From a checkpoint of a small image classifier.
Model: 1.48M parameters, 32-pixel images, arch shufflenet_v2, norm layernorm, activation relu, depths [4, 7, 4].
Data: trained on drawn human figures in many poses, 195000 training examples, 12.4 epochs.
Rows from block 8 of a small image classifier, named by matrix and row number. Rows with one number belong to one channel. Each number is 50 + 10 x the weight over its row's rms, rounded and kept within 0 to 99. All counts start at 0.
Before each channel's rows are labels from the 100 images, of 14976, where the channel reaches its highest value: "responds to" is what is common among them; "peak on" is the class under the peak. Only what is clearly more common there than usual is listed. The data: drawn human figures in many poses. In brackets: how many of the 100.
# p10: first pointwise conv (model.blocks.8.p1.0.weight, 160x160x1x1), inputs 0-79
# p20: second pointwise conv (model.blocks.8.p2.0.weight, 160x160x1x1, transposed), outputs 0-79

responds to: red top (49); handstand (35)
peak on: torso (25)
p10.81:59 62 68 51 46 51 44 62 70 68 58 54 62 34 58 38 59 46 79 48 64 53 52 64 47 48 56 61 39 56 64 56 58 67 55 58 44 46 48 49 53 65 62 54 44 51 55 51 50 47 46 37 52 43 51 64 44 43 58 41 60 49 60 47 50 69 57 54 47 38 47 66 63 63 37 54 64 51 53 44
p20.81:41 62 48 52 46 54 56 48 43 40 52 57 57 51 66 46 60 61 41 55 38 44 53 40 56 61 59 36 41 66 47 63 53 40 49 45 43 37 40 55 43 43 60 44 38 56 47 41 44 32 71 38 41 50 58 53 55 52 50 35 29 65 47 45 55 47 44 30 54 50 53 55 51 59 42 56 36 46 69 33

responds to: brown top (53); black top (30); arms out (29)
peak on: head (85)
p10.96:62 47 60 61 53 57 45 55 54 64 52 51 74 35 49 44 48 48 52 55 43 67 65 73 49 64 65 63 60 42 56 64 57 65 65 57 43 69 47 38 61 54 61 57 57 49 63 51 58 47 61 32 60 49 62 64 54 59 46 39 63 45 63 58 44 60 46 62 49 51 55 48 51 49 46 59 53 36 51 46
p20.96:45 63 46 40 48 51 31 43 40 43 48 44 46 54 59 47 45 51 52 54 50 56 47 45 47 60 59 53 57 32 62 62 37 46 54 40 53 52 57 41 51 53 44 50 42 61 52 67 26 49 56 40 40 35 61 53 30 33 44 67 44 64 45 53 34 33 54 41 37 51 44 52 52 46 50 53 70 49 48 65

responds to: purple trousers (32)
peak on: leg (30)
p10.80:60 53 64 59 55 53 62 66 61 72 43 56 60 48 56 44 51 59 61 56 61 54 53 67 57 61 58 51 54 50 76 44 57 53 49 44 49 55 57 47 69 66 63 53 37 49 46 55 51 45 49 49 54 64 62 57 47 47 57 50 62 53 58 63 63 61 54 58 49 57 50 56 54 63 38 40 68 53 50 55
p20.80:48 48 52 54 42 62 53 42 37 51 44 44 50 59 52 58 53 47 59 41 47 49 48 43 46 51 45 69 61 41 37 51 59 55 40 59 53 44 55 57 54 41 36 65 63 35 43 58 55 46 53 60 36 48 48 42 32 43 53 69 51 36 53 54 62 59 51 51 35 44 48 57 53 47 55 38 72 34 55 79

responds to: black top (29)
peak on: head (71)
p10.137:63 50 56 47 51 60 44 40 63 65 59 41 75 38 50 52 42 43 63 57 49 63 68 62 52 64 58 62 67 59 47 54 55 67 68 53 58 60 39 43 62 53 56 56 56 46 59 61 60 45 53 33 57 51 61 59 60 62 48 43 54 40 55 61 53 53 44 61 52 47 60 48 54 37 49 56 50 41 49 39
p20.137:57 65 41 41 61 38 49 49 51 53 60 54 43 65 54 51 54 54 61 63 51 53 45 46 43 57 52 45 53 41 50 69 37 42 61 60 45 57 44 49 51 60 61 52 47 56 45 49 46 44 53 35 61 41 60 37 46 60 41 47 66 59 33 50 33 35 38 44 46 48 57 63 38 50 51 57 42 42 42 46

responds to: red top (56); red trousers (36); handstand (28)
peak on: torso (35)
p10.134:52 51 68 49 57 52 43 55 68 60 63 44 70 47 65 42 55 50 56 66 57 41 39 51 61 54 41 51 66 66 74 55 63 55 45 45 51 50 65 50 64 45 44 51 50 45 48 53 56 58 46 50 52 54 43 54 72 44 57 54 68 54 51 49 63 53 56 51 65 48 54 38 59 55 38 71 64 59 73 53
p20.134:43 50 53 68 39 57 32 53 40 43 55 57 54 47 57 34 55 60 63 44 48 43 37 53 48 55 53 55 46 51 51 49 51 27 70 51 48 49 43 44 53 46 66 48 51 77 50 64 41 46 56 34 57 38 54 51 53 43 45 41 46 59 44 50 47 38 49 47 54 45 33 49 29 39 40 56 38 67 23 40

responds to: grey top (96)
peak on: torso (78)
p10.148:41 55 50 46 54 60 55 59 42 64 46 53 37 66 43 60 65 56 54 63 50 50 59 48 68 52 57 51 45 60 63 48 35 60 46 56 56 59 69 58 46 40 45 46 67 53 59 51 48 51 54 64 47 56 53 46 54 68 62 66 47 52 55 61 46 42 52 74 61 57 54 46 59 43 62 48 46 52 66 61
p20.148:72 60 51 45 67 49 51 58 31 18 43 58 68 53 49 43 34 46 15 56 51 47 51 27 64 66 44 39 66 48 77 57 65 50 24 57 57 53 52 62 35 64 44 63 43 45 47 37 45 57 52 63 51 41 44 48 58 54 54 58 60 48 53 43 38 75 61 65 47 48 47 48 43 50 47 47 51 34 51 61

responds to: black top (85); lying (36)
peak on: torso (49); arm (32)
p10.8:51 58 55 55 46 67 63 52 33 57 52 53 50 66 77 64 46 56 62 49 46 45 50 44 42 44 44 50 62 61 64 42 71 51 52 55 57 59 62 47 36 54 41 55 48 49 56 29 52 45 56 68 54 57 49 43 43 51 61 69 55 73 52 43 65 45 59 49 61 43 61 31 45 47 63 55 57 63 52 59
p20.8:69 60 57 56 74 52 52 64 53 46 50 54 58 63 56 67 45 68 39 55 52 34 55 43 43 63 54 20 66 57 59 50 41 60 66 35 29 35 51 55 75 54 50 45 39 52 62 49 51 57 44 35 43 49 49 59 34 56 42 44 67 47 41 67 43 52 71 40 40 43 45 53 45 56 54 42 53 52 42 44

responds to: red top (95)
peak on: head (69)
p10.112:77 53 40 40 52 61 57 41 63 69 43 51 59 57 45 56 41 49 55 55 51 58 63 45 45 56 68 51 55 63 38 44 61 47 49 56 69 45 57 47 55 53 49 46 45 46 71 45 67 47 63 51 64 59 48 47 64 51 55 54 36 42 53 56 29 51 47 52 39 53 53 50 71 51 62 52 53 52 49 49
p20.112:57 39 38 47 63 38 66 40 48 57 62 57 50 54 39 54 71 63 35 60 36 66 53 60 38 55 73 55 60 48 51 63 57 49 36 53 63 57 66 38 40 52 59 47 47 50 57 32 35 34 51 53 49 54 45 38 54 50 50 56 44 57 42 24 64 41 33 53 50 49 40 34 51 62 32 54 35 54 46 43

responds to: grey top (78)
peak on: torso (32)
p10.87:58 48 49 59 61 58 51 65 45 42 64 56 58 59 58 65 53 63 62 49 51 63 38 55 75 65 50 43 56 63 67 55 57 59 55 36 53 60 49 45 55 53 66 52 65 53 49 52 56 52 64 52 55 59 44 48 59 59 55 59 55 48 42 40 48 59 57 57 59 60 43 57 38 56 70 60 29 48 42 67
p20.87:69 52 54 44 64 55 55 60 53 40 49 74 65 66 39 50 60 50 54 56 32 44 53 42 40 43 53 51 59 50 28 44 52 56 63 47 37 42 22 49 35 45 40 72 55 47 49 45 20 40 49 28 62 31 57 31 61 52 60 48 47 53 46 36 31 56 45 49 54 43 47 48 53 49 49 48 43 40 58 63

responds to: brown top (47); brown trousers (35)
peak on: torso (34)
p10.91:44 43 64 49 48 45 45 48 56 73 56 41 50 59 46 46 43 60 64 44 45 61 56 59 58 59 42 62 39 40 57 57 61 60 56 53 42 46 52 36 51 57 57 45 45 59 54 45 51 50 53 61 64 56 65 66 53 49 67 48 54 58 42 51 48 61 44 65 52 49 54 49 47 37 47 53 67 48 39 60
p20.91:44 55 43 58 64 49 59 46 49 54 48 37 60 62 49 54 49 56 56 45 63 57 40 58 55 49 55 44 56 41 69 61 40 50 42 59 62 67 64 55 64 55 68 60 29 50 43 75 73 40 57 55 52 45 41 42 51 40 27 52 63 50 60 48 62 35 40 43 49 35 36 54 48 38 49 53 67 51 53 55

responds to: brown top (82)
peak on: torso (30)
p10.139:49 54 53 58 42 54 47 45 58 69 47 49 74 38 47 42 45 48 60 57 51 63 65 69 55 46 57 64 53 58 55 59 65 62 62 42 46 72 41 35 59 55 66 43 57 42 60 51 59 46 61 36 67 47 66 61 61 56 49 41 53 29 59 59 37 63 43 72 49 47 59 42 48 47 46 62 45 42 60 55
p20.139:52 40 47 44 49 46 41 50 42 53 37 49 49 51 60 58 40 45 54 48 50 55 75 52 51 61 52 35 47 60 59 44 42 41 60 45 49 55 50 59 64 60 41 53 65 47 49 45 33 49 32 42 74 46 66 44 77 51 55 50 63 31 40 66 30 45 53 72 44 50 52 49 55 46 55 49 53 43 62 66

responds to: purple trousers (69); purple top (45)
peak on: leg (53)
p10.36:53 74 54 56 55 65 57 68 71 64 62 48 67 49 51 60 50 55 60 71 63 58 51 61 45 69 64 57 66 69 53 60 60 58 53 57 62 49 61 38 62 53 63 64 55 48 74 50 53 64 60 47 48 56 49 61 61 52 58 61 58 52 56 45 76 57 51 51 56 48 45 43 57 59 47 56 57 45 66 59
p20.36:47 50 64 69 48 50 74 33 47 44 50 48 84 40 53 50 52 34 38 57 58 52 58 37 35 62 45 71 50 54 58 54 58 51 38 39 54 34 52 59 66 60 25 47 41 24 39 59 54 48 47 48 41 58 39 71 56 42 58 61 51 39 41 57 44 53 59 50 47 39 66 55 82 54 55 49 50 48 74 60

responds to: grey top (98); lying (37)
peak on: torso (77)
p10.62:42 64 54 43 53 68 54 65 45 60 50 51 44 67 63 62 61 56 53 57 42 37 51 43 62 43 45 52 49 63 69 56 49 51 52 46 46 63 69 54 41 46 48 53 62 64 58 47 55 45 54 70 50 55 47 44 53 54 65 65 45 52 50 45 45 53 51 63 78 58 56 51 42 52 67 58 40 81 63 68
p20.62:72 64 56 38 62 36 39 51 72 80 39 67 52 68 42 69 52 46 50 43 46 36 52 70 54 41 39 58 73 46 32 44 45 56 44 45 49 65 82 45 34 45 46 42 51 47 58 36 46 51 39 40 54 45 34 38 60 46 39 46 53 40 47 45 41 45 58 44 42 45 36 32 42 56 49 47 37 43 47 53

responds to: teal trousers (33); green trousers (26)
peak on: foot (31); leg (25)
p10.123:46 50 49 60 63 60 54 41 43 57 61 54 46 69 42 59 63 68 71 37 73 60 55 46 40 52 43 50 47 37 43 40 63 58 53 57 61 50 49 61 39 57 54 43 50 53 48 57 54 70 54 68 55 48 55 49 39 53 65 62 68 58 62 55 56 44 57 64 50 53 44 57 58 43 66 42 64 64 45 66
p20.123:60 42 76 76 76 61 59 63 47 41 42 56 47 47 41 51 56 58 51 42 54 39 45 58 42 46 59 26 45 47 66 38 38 45 49 35 25 60 28 55 64 53 45 58 43 64 48 53 61 52 59 54 57 67 37 50 48 55 38 40 78 45 61 66 66 31 59 54 56 37 63 65 57 39 55 44 39 61 48 54

responds to: orange trousers (66)
peak on: leg (41)
p10.34:58 56 62 54 53 58 66 63 62 64 52 56 52 63 50 54 34 56 58 61 53 60 56 59 46 59 62 65 48 65 49 71 58 66 57 47 59 59 67 68 69 53 54 48 37 55 69 57 60 49 55 65 59 46 42 68 40 51 56 65 54 45 57 46 57 51 52 51 48 68 55 61 51 49 65 62 63 58 58 54
p20.34:38 38 21 52 40 62 53 42 53 54 73 39 32 35 46 38 79 68 69 39 32 46 43 36 43 50 59 25 39 58 44 57 45 42 62 42 51 47 36 47 52 50 50 49 41 51 51 55 50 66 40 60 57 41 62 38 54 57 51 55 41 51 48 44 55 55 57 48 57 55 53 51 39 41 52 46 54 61 35 52

responds to: pink trousers (98)
peak on: leg (75)
p10.78:76 60 62 45 70 46 50 79 45 49 59 53 36 62 37 44 45 59 46 57 59 48 49 57 36 46 56 66 56 58 53 50 48 55 56 67 58 36 69 66 60 45 39 46 50 51 46 67 60 67 64 59 68 38 45 48 68 48 39 51 55 57 59 39 54 73 56 39 42 43 43 56 54 68 52 60 52 50 52 60
p20.78:37 43 51 45 40 50 50 47 67 44 46 37 45 46 52 42 32 44 64 50 68 46 45 51 56 47 21 51 32 46 56 52 49 67 49 41 48 40 27 59 52 48 44 41 62 49 61 58 70 49 52 56 49 37 63 50 35 67 58 40 41 54 63 58 48 62 55 43 52 56 66 54 64 56 52 55 54 43 54 54

responds to: grey top (60); grey trousers (48)
peak on: torso (51); leg (41)
p10.149:42 39 54 53 50 58 46 42 47 65 29 62 54 67 43 43 68 59 54 42 49 49 71 61 76 57 52 62 45 63 61 66 45 59 49 53 54 53 55 67 53 57 52 52 48 52 55 54 48 56 57 61 58 47 49 71 50 44 66 71 47 55 44 51 48 60 63 62 59 58 52 61 56 52 54 60 40 57 36 60
p20.149:59 41 34 63 45 34 54 54 32 18 50 38 55 44 46 61 60 44 39 52 44 65 53 39 45 51 54 33 66 44 85 54 53 48 27 44 49 37 46 57 51 62 45 64 51 54 40 50 48 65 58 46 47 55 52 58 56 47 62 60 68 49 52 38 56 64 57 59 56 57 46 57 49 51 50 61 47 38 51 74

responds to: red top (78); lying (49); bowing (30)
peak on: torso (40)
p10.47:56 72 58 60 57 70 62 58 62 52 59 51 45 70 66 62 65 55 52 65 55 50 50 42 45 52 52 49 54 50 59 53 58 48 50 60 54 53 59 54 46 65 51 53 44 60 56 49 63 44 42 74 51 64 66 48 63 61 54 63 61 58 71 49 54 46 67 65 56 47 58 48 70 56 69 49 70 66 71 65
p20.47:58 71 68 47 56 69 34 40 46 38 39 46 49 62 67 37 42 54 75 62 30 30 43 49 74 66 37 45 51 56 40 41 48 26 66 74 42 43 52 70 46 65 39 51 56 62 59 54 59 57 40 52 56 57 51 48 40 56 66 56 50 50 53 48 54 62 62 59 56 54 54 52 40 36 57 47 55 47 40 48

responds to: red top (26)
peak on: torso (27); head (25)
p10.3:66 54 55 43 49 50 49 33 51 62 55 50 38 53 54 50 51 44 79 56 51 61 59 50 63 53 59 62 43 65 49 54 68 56 58 48 77 65 59 44 52 45 57 56 52 50 65 48 60 50 51 53 55 55 54 66 59 57 50 64 32 42 50 60 57 46 68 56 62 57 50 37 54 40 60 34 45 60 52 41
p20.3:59 44 74 57 55 43 64 46 40 49 42 49 62 57 44 49 46 35 65 52 48 56 47 48 44 50 45 48 47 59 48 67 45 43 42 53 54 58 51 57 55 51 53 51 40 36 46 62 53 48 38 62 62 49 58 46 66 52 53 63 65 62 59 59 56 45 54 58 48 42 49 49 41 38 48 50 52 15 59 52

responds to: blue top (70)
peak on: arm (30)
p10.147:64 61 52 56 50 60 53 55 68 48 64 59 51 60 62 60 37 58 49 64 50 55 52 49 56 61 40 59 56 46 50 61 38 53 49 60 58 49 61 54 79 58 56 46 38 47 45 53 48 54 48 64 61 48 61 54 56 47 61 61 61 67 55 50 84 51 61 55 55 54 58 56 38 47 62 46 59 55 63 57
p20.147:52 32 34 46 74 61 49 56 72 57 66 51 46 60 31 52 48 71 26 33 57 45 48 54 35 42 63 20 48 50 49 34 47 70 56 23 25 41 38 39 39 63 55 46 58 55 52 48 63 65 52 48 51 50 36 46 32 59 59 53 60 68 53 35 48 58 61 51 57 47 59 54 39 56 34 65 54 47 54 38

responds to: blue top (98)
peak on: torso (56); arm (40)
p10.75:56 51 53 49 45 53 47 57 73 58 60 54 52 49 62 71 44 61 54 57 42 58 53 46 47 50 62 50 49 52 60 62 42 44 59 41 51 47 45 50 70 46 49 51 48 60 55 43 50 44 62 52 51 60 57 48 56 60 49 65 66 59 65 47 90 49 38 47 58 59 58 41 55 50 52 52 66 53 65 58
p20.75:45 43 33 42 69 76 39 31 65 54 64 43 42 71 42 50 63 71 49 38 46 40 43 39 46 57 59 60 35 51 40 43 62 54 41 48 42 29 43 51 36 61 56 49 53 51 44 60 61 57 60 66 52 46 33 44 40 60 58 58 55 63 49 40 61 55 69 57 52 39 46 54 42 56 38 53 60 42 52 39

responds to: orange trousers (41)
peak on: foot (36)
p10.108:46 49 72 57 54 38 59 55 49 58 68 60 52 63 61 51 53 67 53 48 53 38 40 54 53 45 36 48 47 57 64 41 64 35 38 53 50 62 54 75 47 50 62 58 59 70 50 56 47 57 27 64 52 60 29 31 51 54 64 56 53 46 50 60 44 57 61 51 67 62 45 63 51 50 66 57 63 57 58 60
p20.108:58 61 55 57 61 60 58 53 23 41 44 63 35 53 47 54 50 45 53 33 39 49 62 44 56 53 55 55 45 74 48 51 64 40 68 50 48 52 46 59 59 37 47 43 44 42 67 54 44 42 55 48 58 50 53 40 46 31 17 63 48 57 28 66 54 46 40 38 34 49 39 55 37 64 62 66 64 53 46 53

responds to: black top (54); brown top (38)
peak on: torso (53); arm (34)
p10.48:60 52 52 59 65 58 52 60 39 58 47 45 54 63 60 52 61 47 54 61 40 61 62 52 46 61 64 63 62 57 48 61 76 57 61 61 68 59 55 45 36 63 55 55 50 66 56 37 55 50 64 60 59 47 56 55 48 68 57 63 44 52 53 48 48 52 54 44 58 43 70 47 49 51 64 58 55 71 46 56
p20.48:32 53 61 54 26 33 48 43 34 47 36 46 46 28 53 38 51 34 59 57 36 62 50 66 40 41 42 88 43 48 56 70 67 26 28 62 75 57 48 43 57 45 53 42 62 36 52 65 60 37 49 59 58 51 41 61 44 50 54 56 49 51 60 69 47 54 53 54 47 54 50 48 45 51 47 58 57 33 54 64

responds to: black top (91)
peak on: torso (71)
p10.46:50 62 60 47 54 63 59 53 34 54 47 58 50 65 55 63 52 51 45 57 42 56 64 50 41 59 61 61 51 62 57 60 72 56 56 52 50 64 66 41 31 44 61 56 55 52 68 42 51 46 55 57 43 48 44 62 47 48 59 73 45 52 55 57 56 61 55 50 66 48 53 43 46 67 56 61 44 64 52 67
p20.46:51 46 66 53 49 37 41 37 62 67 49 47 34 62 52 54 60 51 47 57 39 47 68 47 38 63 54 91 55 54 42 44 68 54 46 53 46 15 62 54 45 60 59 42 61 53 35 60 42 34 48 55 39 41 56 55 44 48 52 67 37 54 54 55 36 55 48 58 48 47 56 34 53 44 54 38 67 40 57 69

responds to: red trousers (56); red top (45); bowing (33)
peak on: leg (35)
p10.74:47 47 53 79 53 63 66 60 58 58 50 41 56 45 62 51 52 61 56 59 48 49 62 55 54 66 42 59 59 43 68 67 64 62 45 61 46 53 62 54 51 49 50 49 48 52 44 54 54 56 36 48 52 56 75 54 66 58 54 46 53 51 40 56 55 53 53 43 52 46 83 49 63 56 56 48 69 50 57 59
p20.74:48 74 55 45 42 44 30 53 39 50 56 56 37 60 56 48 55 55 60 56 34 50 63 46 76 65 57 44 55 47 59 47 60 38 51 54 47 53 41 70 46 46 44 60 41 54 62 50 45 47 46 37 56 49 50 32 44 39 53 48 60 51 52 53 71 46 40 33 25 56 34 48 37 35 62 43 53 64 38 47

responds to: red top (82); red trousers (25)
peak on: torso (51); arm (25)
p10.55:46 71 53 47 63 68 65 53 64 44 54 47 27 62 64 65 54 58 49 68 69 32 39 34 48 44 45 43 45 61 54 41 61 47 29 56 59 37 65 62 58 54 46 52 55 51 50 58 66 53 32 59 49 57 50 34 54 41 63 69 60 48 51 43 61 45 53 47 59 49 54 47 66 50 61 49 59 62 59 67
p20.55:46 69 47 47 39 41 35 55 42 36 57 36 20 61 66 49 50 65 67 43 32 42 55 70 58 54 63 47 57 46 40 47 41 26 74 57 31 45 55 53 41 65 52 61 52 71 56 56 58 71 45 41 46 48 41 26 41 67 54 48 50 52 51 56 34 62 60 67 51 60 46 60 39 51 55 56 51 56 38 53

responds to: lying (31)
peak on: head (51)
p10.18:73 38 54 53 41 60 47 49 64 51 48 58 60 41 53 45 47 44 60 54 48 61 58 67 49 68 59 65 59 44 50 71 47 63 63 58 52 59 50 43 62 52 60 60 51 42 70 62 54 45 58 36 52 49 56 54 46 57 40 36 56 49 47 50 47 56 50 50 44 50 54 59 63 57 35 59 46 24 58 42
p20.18:50 55 39 47 44 48 39 42 51 51 53 67 50 54 51 43 57 45 54 58 44 51 57 49 55 56 55 47 50 51 47 52 34 48 47 58 47 54 48 50 40 54 72 56 28 67 50 48 46 48 61 46 53 62 58 62 57 50 42 64 40 68 39 46 56 52 51 38 55 42 62 58 49 67 50 61 62 41 58 40

responds to: blue top (92)
peak on: torso (48); arm (25)
p10.67:46 77 57 47 64 70 68 71 60 62 55 59 37 63 53 63 48 65 50 60 65 48 54 48 59 56 54 50 57 61 47 57 45 42 44 47 61 55 74 61 56 64 56 50 47 61 62 49 48 55 40 63 45 71 52 51 41 53 66 55 64 58 68 53 72 47 51 53 63 51 52 50 61 44 70 41 60 60 74 65
p20.67:53 50 28 48 52 57 36 42 60 44 65 40 20 63 47 38 72 67 55 43 37 52 47 53 44 39 71 45 49 51 53 59 45 38 60 43 47 54 50 38 55 54 45 52 46 49 55 39 37 65 50 50 45 34 59 19 31 71 64 45 58 53 57 57 33 68 57 47 37 66 43 55 37 45 41 59 48 52 40 48

responds to: pink trousers (35); pink top (33)
peak on: torso (25)
p10.126:48 51 50 74 56 56 65 50 44 62 40 56 54 47 62 52 54 44 52 67 47 56 72 65 46 59 44 65 45 64 58 59 46 52 62 46 50 56 47 51 66 71 54 60 52 55 55 49 61 40 58 53 49 37 79 58 72 56 50 39 52 55 53 70 52 62 50 60 50 46 83 55 43 57 64 60 43 54 43 51
p20.126:57 48 68 47 57 61 52 60 38 49 37 49 53 56 41 63 59 49 44 36 42 40 49 57 49 55 44 49 55 63 67 36 48 38 69 47 44 50 48 49 55 46 51 49 44 56 57 53 43 40 55 49 35 44 52 28 39 35 28 46 43 62 46 52 58 22 40 41 50 44 49 49 41 51 56 53 54 70 36 56

responds to: red trousers (48); purple trousers (35); lying (29)
peak on: leg (34)
p10.113:54 55 55 70 58 49 57 63 67 61 57 61 58 63 56 59 59 63 51 49 56 49 59 58 47 42 56 54 68 54 45 59 58 61 53 67 49 58 68 63 50 56 44 64 53 64 51 52 51 65 47 75 60 51 75 62 61 73 49 61 54 64 65 61 69 56 53 46 52 61 66 60 58 55 66 56 61 67 48 62
p20.113:53 79 52 47 59 62 44 53 53 47 46 44 41 71 56 34 49 54 53 56 48 53 47 50 71 70 39 39 40 41 43 50 47 48 55 54 47 57 50 52 44 52 40 60 64 40 57 49 52 64 39 45 49 33 54 32 48 64 71 37 56 55 47 53 42 60 54 75 45 46 40 49 54 50 53 46 45 39 46 54

responds to: lying (38); white top (30); pink top (28)
peak on: torso (34)
p10.118:78 50 56 47 48 47 54 49 48 38 43 40 47 62 47 45 51 62 51 56 31 53 55 44 27 54 54 71 58 62 51 54 52 49 58 66 50 48 47 46 71 32 67 49 49 43 49 59 60 61 63 71 67 59 49 64 56 43 66 42 61 53 70 59 53 59 47 56 57 44 66 49 57 59 60 52 53 44 49 72
p20.118:37 57 48 57 52 48 37 66 56 42 62 46 38 38 56 52 55 62 60 51 56 50 56 46 52 53 48 49 37 45 66 65 60 56 42 46 50 23 48 70 54 61 47 59 67 45 41 52 48 41 65 49 51 51 75 52 53 55 59 41 43 39 59 52 42 61 73 46 56 56 64 52 63 51 42 42 56 48 75 48

responds to: black top (48); lying (33); brown top (30)
peak on: torso (41); arm (26)
p10.31:52 48 63 48 54 60 66 44 53 59 56 38 45 61 78 64 53 55 60 43 48 47 50 42 45 60 57 39 49 56 70 49 61 56 29 51 48 67 74 49 58 59 36 56 50 63 64 35 50 46 32 62 35 63 52 51 49 60 55 61 44 63 61 45 53 41 63 39 59 37 63 32 50 57 59 49 58 68 67 55
p20.31:38 58 60 60 56 42 46 47 45 62 43 46 26 57 65 43 58 45 65 55 36 42 49 48 53 48 58 85 43 32 46 66 48 43 50 42 58 55 44 51 49 51 45 48 49 56 46 48 54 33 35 45 56 40 61 41 43 31 52 60 67 59 41 56 49 41 41 59 44 57 40 50 53 51 57 66 61 65 41 53

responds to: red top (80); sitting (30)
peak on: arm (33); torso (25)
p10.127:64 63 28 59 50 50 49 56 67 57 54 69 55 44 68 52 51 35 49 54 39 64 43 53 59 50 72 56 55 69 59 56 57 39 51 39 64 66 38 48 64 55 53 61 52 49 75 51 57 36 55 39 59 61 41 46 62 77 44 50 50 39 54 63 54 57 47 54 56 68 46 62 55 53 74 48 47 59 47 43
p20.127:47 54 38 40 52 36 46 51 58 50 53 48 48 45 53 40 47 42 31 57 49 54 29 53 51 54 37 52 57 48 46 43 52 56 36 55 57 60 58 52 52 63 61 59 36 64 53 44 66 38 60 53 49 54 38 52 50 38 46 57 46 37 62 37 51 30 48 41 61 43 34 37 27 39 34 47 40 41 43 41

responds to: grey top (95); handstand (27); lying (25)
peak on: torso (72)
p10.12:43 57 57 57 49 65 60 54 37 56 61 48 54 69 48 59 64 66 65 69 56 61 44 50 70 69 57 51 60 59 62 47 44 63 50 54 47 50 66 51 45 51 54 58 55 53 54 45 49 36 65 64 46 63 40 51 54 56 71 62 34 50 60 47 48 55 52 62 69 58 57 53 41 53 66 65 47 60 54 67
p20.12:25 61 29 45 23 50 48 42 62 87 39 28 24 47 57 60 28 48 71 57 66 72 61 72 69 62 45 42 59 36 85 61 45 43 52 50 60 57 86 42 43 44 47 40 45 49 52 53 60 51 48 58 51 51 50 53 52 51 51 44 48 54 46 56 52 53 66 47 39 60 53 55 52 48 63 49 51 61 48 42